From a checkpoint of a small contrastive audio-text model.
Training: muon at rate 0.008, 8300 steps, batches of 256.
Data: trained on babble in 24 made-up languages, each with its own sounds, syllables and stress or tones, from a formant synthesiser, 39062 training examples, 54.4 epochs.
Rows from block 3 of the audio encoder of a small contrastive audio-text model, named by matrix and row number. Rows with one number belong to one channel. Each number is 128 + 24 x the weight over its row's rms, rounded and kept within 0 to 255. All counts start at 0.
Before each channel's rows are labels from the 100 clips, of 14848, where the channel reaches its highest value: "lies over" is the class under the peak; "responds to" is what is common among them. Only what is clearly more common there than usual is listed. The data: babble in 24 made-up languages, each with its own sounds, syllables and stress or tones, from a formant synthesiser.
# convs1: first pointwise conv (encoder.blocks.3.convs.1.weight, 160x128x1, standardized in use), inputs 0-63
# convs3: second pointwise conv (encoder.blocks.3.convs.3.weight, 160x160x1, standardized in use, transposed), outputs 0-79

lies over: /tʃ/
responds to: clipping
convs1.19 [126 140 160 125 122 131 156 128 116 116  96 156  94 111  75 128 117 103 140 115 102 132 117 192 134  95 160 132 123 128 116 120  86 144 102 137  81 120 102 103 113 163 128 108 198 115 136  96 176 102  97 140 123 108 101 127  93 147 165 129 160 134 137 127]
convs3.19 [124 165 121 147 134 122 119  89 138 106  91 148 108 137  99 125 124 110 153 123 166 139 137 100  96 120 136 172 129 136 102 109 167 129 121 154  98 154 104 115 111 152 111 134 108 144 113 154 115 125 130 153  84 147 110 109 100 154  89  99 133 156  97 126 127 113 108 148 104  90 139 126 107 140 155 127 110 122 108 127]

lies over: silence
responds to: pink noise; clipping
convs1.149 [121 151 108 186 154 136  90 122 172 158 106 124 110  93 145 133 152 164 151 134 152 146  96 129 105 128  50 119 104 157 125 151  86 183 114  90 128 118 130  87  80 174  99 115 127 129 178 175 131  98 133 102 125 131 124 121 143 174 111 143 142  98 117 141]
convs3.149 [140 110 113 115 119 138  76 172 125 128 222 100 193 134 114  97 106 106 169 120 135 123 151 145 122 150 132 131 107  69 118  81 135  70 140 139 119 135 114 191  85  94 132 158 133 155 140 136 154 156 129 133 117 155 118 113 120 125 140 119 117  92 142 122 125 126 134 124 132 137 126 150 144  95 132 130 122 147 146 165]

lies over: /ǃ/
responds to: /ǃ/
convs1.125 [130 136 126 151 134 178 132 149 139 154  95 129 129 125 171 109 111 125 117 108 120 130 154 119 115 154 145 111  96 139 121 136 128 145 123 114 146 129  73 107 139 176 101 127 138  97 131  62 130  90 126 105  99 137 143 168 145 153 103 113 142 164 124 132]
convs3.125 [133 127 159 127 151 126 129 138 111 116 178 100 132 132 138 131 128 165 142 154 128 116 123 121 145 162 127 163 140 143 131 118 148 139 137 131 126 117 161 131 141 161 112 132 156 124 115 144 129 127 128 143 162 150 140 149 123 158 129 132 141 118 158  93  58 136 156 131 139  79 159 126 149 114 139 165  98  98 148 137]

lies over: /tʃ/
responds to: /tʃ/
convs1.26 [125 133 101  72 108 243 157 134 124  92 124 138 122 115 140 175 157 113 115 144 138 136 165 146  95 165 113 119 131 167 113 137 137 123 121 147 100 120 161 127 137 141 116 120 124 119 121  79 123  94 164 132 132 144 106 118 129 135 146 129 178 102 122 128]
convs3.26 [148 117 122 133 118  84 118 115 125 154 129 162 121 115 129 117 118 111 122 111 141 145 138  92 148  95 109 106 133 136 156 153 171 106  97 119 136 106 143 107 176 131 138 180 129  91 146  94 163 107 126  83 193 125 118 137 108 134  86 135 120 102 114 106 132  63 140  93 183 150 112  96 150 159 146 110 116 164 126 117]

lies over: /ǃ/
responds to: /ǃ/; mains hum; muffled (low-pass)
convs1.92 [113  92 151 156  90 113  97 138 157 112 134 157 154 122 125 110 107 127 114 140 130 161 103  81  82 105 112 126 131 155 121 144 128 127 135 109 132 133 137 119  85 201 132 128 123 134 104 100 148 140  95 120 147 145 115 126 113  97 108 116 133 134 180 145]
convs3.92 [153 131 152 137 161 137 120 140 133 132 153 122 153 143 146 123 120 121 155 134 168 122 126 130 116  84 123 151 123 110 165 118 170 122 154 156 121 148 143 105 155 118 123  98 114  87 110 150 106 120 105 145 127 131 162  78  70 131 130 154 132 106 152  75 179 129 155 128 124 136 148 150 133 148 118 130 109 114 129 129]

lies over: /tʃ/
responds to: reverberation
convs1.139 [144 140 119 173 107 106 121 124 181 126 115 142 152 144 140 136 141 138 109 105 108 146  80 142 109  95  84 122 101  91  85 166 131  65 127 131 148 153 104 128 114 119 163 133 191 112 146 111 179 150 143 111 128 126 139 120 170 131 121 161 126 154 153 147]
convs3.139 [157 111 150 124 137 149  73 116 153 103 122 113 149 122 185 142  85 183 139 121 115 129 119 113 134 114 133 135 145 154 114  66 112 120 152 115 183 125 118 108 144 145 132 135 159 146 113 102 136  85 140 153 114 135 117 141 143 158  58 149 108  97 129 130 117  77  78 109 115 136 142 154 151 108 174 131 106 141 126 110]

lies over: /tʃ/
responds to: /tʃ/; rumble
convs1.6 [149 169 103 128 119 136 123 140 112 143 109  44 157  97 153 148 136 137 111 122 136  93 140 141 121 127 116 174  84  98 122 172 151 127 160 118 122 143 148 121 126 154 146 124 147 123 125 126 167  99 141 129  97 144 129 121  97 113 141 118 149 104 125 105]
convs3.6 [105 129 128 112 179 135 146 141 115 111  92 105  83 146 109 115 158 151  99 179 123 113 120 159  86 112  67 130 110 126  98 164  81 113 123 182 124 102 111 127 107 131 127 116 133 110  88 166 123 140 144 128 138 144 109 116 118 157 113 135 181 149 107 140  88 141 179  98  92 120 132 183 154 101 155 142 106 126  97 169]

lies over: /ʊ/
responds to: /ʊ/; /ɛ̃/
convs1.69 [ 97 155 167  99 156 163 105 103 110 129 108 119 131 109 126 117 131 118 121 135 116 151 144 134 136  98 112 161 127 119 127 152 146 132  69 116 100 103 115 132 114 106 126 134  75 144 169 112 137 176 140 185 108 157 119 167 136 116 116 147  94 127 111 131]
convs3.69 [118 115 135 121 141 107 145 151 139 160 141 100 157 149 158  83 135 127 133 109 117 104 148 125 142 135 109 169 137 116 153 166 149 132 115  94  81 135 146 149 162 147 103 165  87  99 152 167 157 150 158 127 156 170 162 112 108 179 136 186 151 139 173  92 150 105 185 186 147 103 116 102 146 134 145 164 148 117 134 122]

lies over: /tʃ/
responds to: /tʃ/
convs1.16 [105 129 130 139 120 169 130 154 130 115 137 131 124  97 158 141 111 112 172 108  96 136  97 158 176 187  95 135 104 165 140 155 134  93 154 115 109 129 145 130 124 123 130 133 113 120 123 110 150 112 108 199 126 122 145 147 136 177 129 157 167 149  90 110]
convs3.16 [111 146 114 124  92 137 120 110 135  59 129 138 119 178 125  87 150 156 155 140 118 121 168 129 141 106  79 117 132 114 130 113 104 116 107 151 170 153  92 116 101 120 116 138 115 119 134 108 120 125 134 106 134 122 150 129  97 140 135 133  87 131  95  91  99  87 191 138 101 153 143 106 135 106 144 120 132 115  73 106]

lies over: silence
responds to: muffled (low-pass); pink noise
convs1.30 [118  99 173 127  95 103 158  98 120 142 182 137 110 123  99 123  80  82 153 158 139 135 119 134 210  93  96 150 140 150 142 158  94  95 164 139 104 173 114 130 151 115 135 136 116 103 126 118 138 150 122 123 131 110 107 133 145 155 159 100 105 101 134 117]
convs3.30 [138 121 119 101 100 173  88 124 157 181 136 146 121 162 142 158  97 124  75 117 120 127 176 138 131 150 141 160 129 140 121 124 137 129  82 114 118 105 140 127  95 115 121 146 168 114  91 110 105 137 136 134 106 126 119 144 119 125  76 163 117 126 112  91 160 158 129 144 140 107 120 120 127 121 124 161 132 116 129 100]

lies over: silence
responds to: pink noise; clipping
convs1.137 [138 153  78 122 142 126 145 117 161 164 113 146 128 172 106  84 136 159 128 128 136 101 124 100 105 128 137 118 103 139 107 137  69  98 121 132 112 168  93 118 120 121 154 141  84 143  89 105 156 141 162 101 120 131 115 131 178 103 137  81 108 148 186 124]
convs3.137 [107  89 162 110  99 154 166 104 151 128 131 120 196 125  83 155 149 140 140 157 137 110 141 135 147 147  97 151 113 108 129 145 149 124 142 119 164 141 142 110 163 136 121 164 175 151 110 114 134  90 133 129 118  92 100 139 150 121 171 170 182 149 131 144 136 146 128 149 113  78 133 122 109 132 166 138  71 106 107 142]

lies over: /aɪ/
responds to: voice: child-like voice; thin (high-pass); /aɪ/
convs1.65 [ 95 118 110 123 156 105 125 139 150 132 115 106 121 154 129 119 119 150 113 165 125 118 164 102 101 108 130 135 160 129  94 147 124 152 111  83 100 103 113 155 143 116 167 134 127 149 145 144 130 130 132 114 189 102 123  66 156 103 101 117 100 125 108 107]
convs3.65 [116 119 136 113 126 124 137 134 164 114 163 140  95 124 147 138  87 112  97 171 135  91 139 107 113 136 127 109 207 143 117 138 118  92 118 100 126 115 155 107  91 162  92 109 127 186  98 126 173 121 130 156 129 129  94 134 135 102 110 105  99 119 136 110 144 116 121 123 123 126 142 142 141 113 117 126 102 153 123  89]

lies over: silence
responds to: reverberation; pink noise; white noise; clipping
convs1.34 [131 126 155 131 123  87 158 120 130 110 142 121 118 106 109 117  87 125 175 103 181 103 119 136 125 162 126 114 127  95  96 127 110 106 126 123 161 149 139 101 138 116 179 164 146  81 123 128 133 164 121 100 157 130 142 146 119 183 175  92 149 141 130 163]
convs3.34 [116 146  87 114 106  95 220 163 140 132 130  96 132 129 147 124 137 102 161 108 114 119 112  99 137 109 112 105 114 127 121 133 168  97  98 142 118 146 121  97 116 138 132 145  93 132 135 110 163 140 119 166 124  84 106 143  66 127 139 135 124 117 110 177 141  95 129  64 113 148 177 149 160 106  96  92 156 145 104 149]

lies over: /ǃ/; /q/
responds to: /ǃ/; /q/
convs1.138 [121 190 135 153 113  99 115 133 155 124 102 144 129  92 101 132 111 137 114 110 137 140 119 121 129 140 186 133  94 109 161  90  94 133  99 129 121 176 130 139 100 181  97 140 121 111 123  80 160 140 155 168 136 104 159 118 110 173 114 111 130 146 136 133]
convs3.138 [106 105 145 126 143 142 167 180 189 148 126 129 111 126 155 132  94 127  75 143 126 130 106 153 120 132 146 143 120 138 129 102  89 122 165 119 127 132 136 127  94 123 117 154 170 146 162 101 100 128 152 159 114 130 158 153 141 124 147 106 146 170 129 150 114 164 156 134 142 122 158 153 161 132 146 147 155 138  84 148]

lies over: silence
responds to: reverberation; prosody: no stress; clipping; /ə/
convs1.64 [148  68 156 140  88 128 135 113 144  98 149 112 162 141 123 145 117 152 131  95 145  84 117 136 107 110 130 139  79 142  96 100 105 112 139 144 147 125  93 129 144 101 159 144  82 121 162 111 169 155 138 109 129  98 165  98 141 153 147 147 141 155 126 135]
convs3.64 [143 185 166 143 140 125  89 139 131 101 120 180 120 140 152 114 119 162  91 182 123 141  92 101 141 118 130 162 103 129 122 161 158 152 123 109 107 118 146  87  91 148 120 141 108 132 147 146 128 137 115  98  68 173 162 168 148 146  93 143 121 131 109 126 141 114 146  97 130 124 148 131  63  98 102 143 160 105 155 133]

lies over: silence
responds to: pink noise; clipping; white noise
convs1.2 [ 93 157 135 148  99 140 161  95 108 132 165 140 106 110 157 126 165 129 209 123 105 130 129 121 122 124  93  99 123 119 160 156 101 116 140 122 127 135  56 151 101 120 152 129 176 134 157 146 138 130 138 111 116 125 140 151 142 140 104 113 123 147 107 110]
convs3.2 [110 142 158 140 147 130 138 163 146 140 137 121 112 144 145 108 154 120 166 114 141 112  82 146 122 149 171 127 145 127 138 154  94 151 147 106 143 117  80 190 153 131  62 120 154 120 159 125 129 171 129 106 123 127 113 119 176 155 177 154 153 144 165 133 132 117 117 157 160 155 163 129 158 152 136  74 105 120 116 106]

lies over: /ǃ/; /q/
responds to: /ǃ/; /q/
convs1.99 [122 116 138 104 121 155 143 129  81 146  93 120 151 111 115 107 122 100 147 133 133 150 164 123 136  89  93  90 142 121 135 105 148 125 137 126 124 175 115 139 124 121 114 140  95 155 114  51 128 130 142  95 144 148 110 132 137 103 116 153 125  95 131 180]
convs3.99 [128 146 137 141  82 174 121 100 143 150 137 162 103 170 136 110 132 148 181 122 129 142 158 131 107 117  49 136 110 125 167 132 129 117 118 166 139 100 173 116  96 134 146 144 131 175 121 161 126 155 116 124  94 159 136 101 175 145 176 147 140 133 172 110 100 134 127 188  75 133 118 102 145 155 134 149 141 130 135 136]